{"noise_aug": 0.002, "n_mels": 64, "input": "log_mel", "win_length": 512, "targets": ["instrument", "note", "pitch class", "dynamics"], "hidden_act": "relu", "drop_path": 0.2, "depths": [3, 3, 3], "stem": "single", "loss": "cross_entropy", "init": "torch_default", "learning_rate": 0.0024, "beta2": 0.999, "sam_rho": 0.05, "epochs": 22.3}
Rows from block 3 of a small sound classifier, named by matrix and row number. Rows with one number belong to one channel. Each number is 500 + 40 x the weight over its row's rms, rounded and kept within 0 to 999. All counts start at 0. Numbers have three digits each.
After each channel's rows are labels from the 100 clips, of 14848, where the channel reaches its highest value: "responds to" is what is common among them. Only what is clearly more common there than usual is listed. The data: single notes of 20 synthesised instruments.
# convs0: first width-5 conv, stride 2 (model.blocks.3.convs.0.weight, 160x128x5, each kernel summed), inputs 0-127
# convs1: second width-5 conv (model.blocks.3.convs.1.weight, 160x160x5, transposed, each kernel summed), outputs 0-159

convs0.116:465490398504427504485442515531478433543508453458448488454544499502514489434489504434513502552372453416508477459489499491515492465530476461543442501454497490544374477524499528435514518514475478453444484426551500552537552510534461479504441509450517576496470501460539462522527519515492502426444489502487495511538531499420486462429496560425490478517522449532465514512476509496501532536534
convs1.116:522427554483500482428508549519634561499524466525463511457483522449536487490499563541418515463577533600538456489475477499494480491484501528529522491482427509552507492426515535519472424413478483527489545544500415512479454514538514485491485469464465498577510510500585458471517497397534487505459481538509446478512499543457414486451477458533539548502486512464495549523414512566485463511507518470505568520514488507543497510520537563471502488508530539424447515547482560545539510549453470
responds to: octave 4; D#; note: D#4

convs0.37:522537505553470534495501507524466445518481470368518499492476478540522542434534524486547536494408526475496574490472462522425522498609507510510514446376463482541543494534491473488509481459518472476500457475492485480495506480504552469494450538380495540540524420485467490484560522481504490454479468502426466519535470451489409518584503529522521490511413520484513537519525493470540496564471
convs1.37:553574476502480461463493519579511543526441479485484466459482507411498516482542548480501514504494606539465481569538440567567552487499450497487478508508500450556536488533492474504493510437563481488498536499623483463453444508464452530530548512427505522538546545555433483454418468453507546502472519585524502520524493500524448499468455468432479488501497547447503543452474438447484477518481577487486506529513470513513533476501455407467471456437456464465482409514484564520522529527484552
responds to: decaying tone

convs0.88:491528363526538505542368540502442573523493535444506483438391528489477472466391532494488494475520464493508530466497472487463466450537384497533480535468486465491450445563510522531499526554550537483472488496487490541477487513422488500486559500537505519507503527550397507567492465514514514489507538525520462535434511544513516511477497469484531468501567502445543521458469477465519500520495
convs1.88:519473504547465469504495531573491535549481488519492498532550544543485548443535473472518452539522572422484488478466435496529471586437512483393505502482470504495507481474489536537507492554486492558461454532548426548517577448470573491505507562508557585465472481525506551467498507471551520549479534498434477525482484528491521412422482530412472446529424528495478493597481436442560443474441449560520495512509530470476475530500473487501507564486481570535506520490539525474536528587492499
responds to: octave 4; marimba-like; instrument: vibraphone-like; note: A4

convs0.44:476498461494450522510416536481487574501485461575521537497493507488512498434528495518499458400438506493480513501512516483445558491518421557445452527496543473514443504544459514485488509495495469500486504432558528495558437462524512449515544466386474518570432446490506518500521503500453490453475563533479472424439499457511514481564470497443547434482461503526417538412502478461530416520475
convs1.44:564544564512504449542534521438530525485499481534474495424496518464497458522445428499484480500495532519508503479501550421489488427470471522482476477433569539470500472511532558494501493529438473476529494484450512449504517506453508427524501557507570528450491496478518500489449477467469536436488526523523494475451485543528546485474468616578567394513490423498458481547449509451633474473491532473494595521507516506501511506520530465474490477492576505590415491531489459539478534544446443
responds to: D#; octave 5; note: D#5

convs0.134:472514434464428492480541498506573496510529546459456544479492469501513513533517539531518514474485498436515497380502516523469500507438492509505519440520533452544553437541534375511478479555563538442443451481519466494531525473550522549485381493509520493474485473432543508473434537460499418488511530494474468511440443495502411504563463563459498448501496483482517520509481561530434471517471
convs1.134:533513470450488542504472493486544578468487537391431484526501443530488459485547540493450503445524521450468459479463482534471462398449534465536479553567484518514427518565501467470539494505504587579523512482459518560499493526492507486559506464501499529437462530445489607464434559534524520490497501459524491452493432491451511466519431535523419487486475542501551499497552504488475500564446460565508474521472510475478516492445558484430445478468515509496580406431486461472512493515466554
responds to: decaying tone; A#; note: A#5; instrument: vibraphone-like

convs0.115:466527477435531521501480483464486530472499499403457499555439458555531493548471522492531438524437478489524508495452515466520524474445481497437532460428497498517470401532555486524467536530410581475542520467472546539570406526450490540503426444399487514525470497515537546460470463496456513540516482519439461469483471482470498498505549480549451459573456493494455494464430565533510519454499
convs1.115:513511507519527587494519569584557482513541488468496447518489518509497504398489535525519408532466542599528406535451403487538466464486475540472439509485537508565525439435490487472574552466534449535441484504538436494458544551529500546562510536477482486512511495472542495576481470627456532517472497479522536576513449494535506548488450514510510456464506553515500480560500478554439485463467554519420491512496503554526449444486540533500477480465505516513507480485454499520528503445469525
responds to: decaying tone; harpsichord-like

convs0.85:498544372613476488481389504445455514514488485428483517437535541509509496492541521488451474495397449437517515522452476455536524508509496464490468531426503473505515425491530482429486531488508495410456484369505512480487535470491483470503520509509512493522498496494449524477529520493506497479516502512472434517539500449522486506539519502482449504496405462470444499500466505476475430401447
convs1.85:420572525475513540510507536473533535528514488571545526509481559430442561487463549478536554485462487463507541430499481490507474547555499494498489486373431518438550535497495568505587509380558507466531484427510454499475439577443481506449450552482499511552540497465477523466563499483532490552496465532469494481485559538478496547457534473483489538562526492552557474494531431485565518519509482450515547511486531464481509413482502488471469498540527540426497514558521564520460486511556505
responds to: octave 4; D#; note: D#4

convs0.97:489461500498438498456475464427478507545468506484530463533506486469370484508524509536393450501523501524505469524517519411436490510488498435473492481533516501424522531538460502464479455448476513491482514532518505496466517460479520451572448502494471411508546465495474508428328536505453534498405467547474447456482478490504555482513477498484469540500497520488490440473440471489550486493453
convs1.97:481443498527458486466498490518563471510468458525580514460451486503432461483530435513532460468389556487496476520512451544525498520543534526456414437526492472575521490452448452484436511470545529507549470503473517554543533489567522523479487575494520475455484502475450474493548488495477504463469447545635564496493471456468447518417519495561462534496530457459549462443520519562496491510495568517506468552493440528504537420533549491511557510520517425490547438474450514495471567515476454
responds to: D#; organ-like; note: D#6

convs0.126:501483518485426499480480517514497532522440511538485526468517537543498509470485500498496498421528541425493472443535511503494541416530365534537534496378441504514560515467479520489365462476503552462551487478508547443523470547421481483499510563504422497438470514449524458441466482497524509532493500472443528541517461548504445502423521459495532484496523475441507499535468442461520453495485
convs1.126:522491544396497478465605531501511491462515494435421457522559520511543527490550488450466540461480528497494476490400504519524474514499475462400506559503504467486530499475585427467465527514462525466525502466500520591461482475496490478448474537536512470532470521483482529564505433517444541471509478446575468463414533485484504534460463462541475459505467524451447557499494537516532525491571481443537518538501516514478403452483484536505539527484450523397523486597521546524539435469502452
responds to: octave 4; A; note: A4; vibraphone-like

convs0.76:560471493470462490462375542538506480471583507462487532495485534556499502552500529481473449528480501483465499493489465492488490521477483501475482510504471543451521503524525490493493485462459523459503509464474497566503504501509523485521468475488452517560511500472470516518488529534578466437552441485501466455694572402497541483524486503461500619531472554578448505462426465470482527488512
convs1.76:438516561535511508535489498490492476465505531480442526459492498476497484509492484482526485572466465443533481522520499566495501401528507485451526503491440508494511444450633545499556504470504511512466471492502472470521504472355490522515524597512491503478533502505552512486552484495491613521496508451519476498535511504476497494436491487502483522535502475503511473506457512554512530452362511485513648520526518569492560497549495556506514386463516498545448480509529520484532564498431470
responds to: octave 4; D; note: D4; sine tone

convs0.106:471461492517436497503507471497519535529416564497560512505460521486500459511492540433523507464399492456551480376572520483508531427509531486449495455414470521506492540580500430469525469457372482530510477526470552494519457476468534547536511519456470517515464500492462532410490463500510531460501490535435482526489535483474499477530487565493497486469533507522494468492453496454564445413438
convs1.106:537437457474471473496465475464440443492525515530487589436469479501529467492482489503519498469416503545530539520409477499547549531459524468481481521577524496487565546463472481456452501529512519494514501483536483506556511542501506520482445521549494465507494489446502504453513521530479581520522523432526558584452531426558453534568500530538572433550395440443546479412499527453513520513464422467508574523491509440462439466512482529465520498550540494512548509510522528581490533489530406
responds to: octave 4; C; note: C4; oboe-like

convs0.123:464495536466515479509529576486514499431468504455500465506463504548490472434525422459521420461509506509454510465480500449508494463444455465467451509505420531568472508467514492458484534444444465485475442512362501490464510500525494439421558503443462498482488530493448463475506425466501444535458455508491478578497482488518471493556478454513389465536464575520479533420501549506518451517468
convs1.123:546435554505474574492502496540515588459535485523474595492452510493493495495547524477514549573564510615524495434511546512510472500512494468524540572472581549515468492534546536530460486497505439432482484467607589494483445447518556496499523506472524496527486505456532529499531516491445449493473559563495425529499559498497523480535449547454528531465452527505513495543504540606553604530560501516531507487503466457477454509472548505484494512542464571484486503499559526467511489554469561
responds to: D#; octave 6; note: D#6; instrument: clarinet-like

convs0.104:502509437552504465470526505557486462515489508488429504438512506553528496436415534453486500561451425519467529553475547462503503529407528463435448437553501555481554443513512456492498555498535486434512528396553449501453401510509451534510499518570505555466530492450388501510521482525513451489516503496508455479454506462511520469476504488467467532499440461490504515448513530476398504480498
convs1.104:548500549456409510439528500515543461468490521548549405429519522457461530496623562484495476429501519453464498487504464481473452538429520472433506524482475554524583565486498529548524483520522606489558474468466544469507488549500518596540492580525497474488402522495529505478474507467497488494488466452503492515513555489502442499491493450508477435505481573540471562477518501463423486539523442406513492490499521440498531539498500530461524537547503514412479535518539506506522462462480436
responds to: octave 3; A; note: A3

convs0.154:457477456492475432454511515471559448455520461521473504531492510512511493461497542505498506402493457534438535518543576476350441521412475487534461333535518520502506540505485482479513505483503486515488480452491483507545509463501446487514512410382518498517533567410477541506464511493493512542480533495445502493506556485509488487532460494506444477490499474526473492505505484523504432541451
convs1.154:547512468499428470563516536497497465474421442516422508591453521512507529509474438489482491473542480560502527535567542474491543531462526471513476462465535526487469512459580548511495568496513458520521450467445506495462510539443470400513512575524437503462420500480480524501431483520490499463516450477543517425518555476531440484439489563535531418504453548507555496464527419464492441508504468483508451509522514464499491507466541469444441554477553373519500493547537568467474498483479552
responds to: D#; note: D#5; organ-like

convs0.69:475469482471474519491486553502443514437488496543482476411504496526445558486546414445467476474455443493429565488451473504437499431569414426538464533428525492459433478458505533493491468464504510484495511507516455515500465470465510405473412501460468487532469527461488481503426488442485522498421512501411434465570527484540514489478471492518512542527411511518479452497546487488505508569497
convs1.69:463501520456516495469568517461502527532475505421439461447534505502559536508534480537491509506511565475448529513506468520522429488485415499442547555448570474534437499487488444490433506505465479585492486449509450557589589536420531493615477560512524507460552511478486553489431468478511503426494535481505504460466424494583511494478533444570520489442437489487480534482510495526529503554470564472521490469569494531513515411447530499537575488457503480529495514478539498480544532547469503
responds to: decaying tone; octave 3; note: F3; bell-like

convs0.26:504522502458552519500431477431388532505478465443482467576482482589565463502500559472593522505429507545511498470465464463446574494495459512477518446428487518496458487498488463496471532482471532512482556487535523506528529501477476519560475518470517465484523576520519507489450467508500528482585521381569503503512544451418479430471578471468513500429506563492472542521531501483473481452483
convs1.26:459503560499599516528508471508568535577545523476471454439492499510449486470491545543546466485559481457558495557472487502495548458521529492487499479566510487594522405516482488513529455472486410518604579507476488480476438527552533473526487548410525484499531528516434457526492487472506470513514557505486413533518468463459439512465486473509481495494540529507498428525560467531504468581458473481467490573488494472530532484485490499582518505554518494503562469507391475524470502416556553
responds to: decaying tone; harpsichord-like; thin (high-pass)

convs0.125:490452457499472447471500487463510538458506466511495450517417433433507470528562545526580470466447468495507429469486520497584490518523536476445471449431490448480505385501546438451452458522499567447499499487507464463554491532504501440542418443528487475539523533484541428495444532527474482523489517436463485541455512580430514469508508495466439499511464544505442480472442500480437546489482
convs1.125:481491486515556504432522431471527530549462476448504478485476498473515493418540565505457514499492464515612484493529503428499515478510493495457549512487513498475526451497452462492584473557472523519427505447455472426539512572518547460484446549559596452491478487422535498489486476561480540526514517557494459543578460540484509478546480539592447413529462471456485438545519489505492463534413476526456474500469534506507514414417511533548543530546542501523518499480424528543452474517499482
responds to: decaying tone; harpsichord-like

convs0.105:511498504514502555532472550504518461484507500507459493504397546515525544496460524484522449490400396502453583469492521429480471470511525473558486500445542449522504540528558526493476478518513490497516512533511533568503440464520497495489441415505472483500557522557534488615479504522505452505436545496441514529510499461493522559429530489472451543460419521497528483440605486406505509541520
convs1.105:513488478519515476582500557516548440479437469505563492459545524458557493504525458461523536520445566519541467485456488519456523456479534488561443511529499483501411519622528547517545522516478540547467503523448474566424489519515488479545499492487501510423548505487558486497523526482562511503481504475499444611490477463665550500488610538452524499491431548511526550502564487484458464490493489467494481466515533508523543489538485544537538535489478567487491477503523514488538534405510505
responds to: octave 3; F; note: F3

convs0.95:487513435449439485517464569503402439481465548471509457487417516570582482498470568499604457517461500497479483498429485465440489497434483497431517508507457498601514470507538510461439551516418546483499496470496470511522447557534475504526477487432529510493516525479513466489455438472511471478493496478440438512496525453512521501421448520454426502469488559495492426464513551468444498504517
convs1.95:514462560531544518571526517562450504520484480431493495479451565477515548515538457545514494501566544510487478600487510477436503505509440542472399510485512481453530440508501479545462450497471460468559566438483518520534561529430451451524463461438449556472461524511492455535524457511544517529451486522552412536535484463519498549558557435495537469482433514518527522531459457553450438475524496494477513521508447471512494509527505455466510478403571484483504575502396540520495484528570488
responds to: decaying tone; thin (high-pass); white noise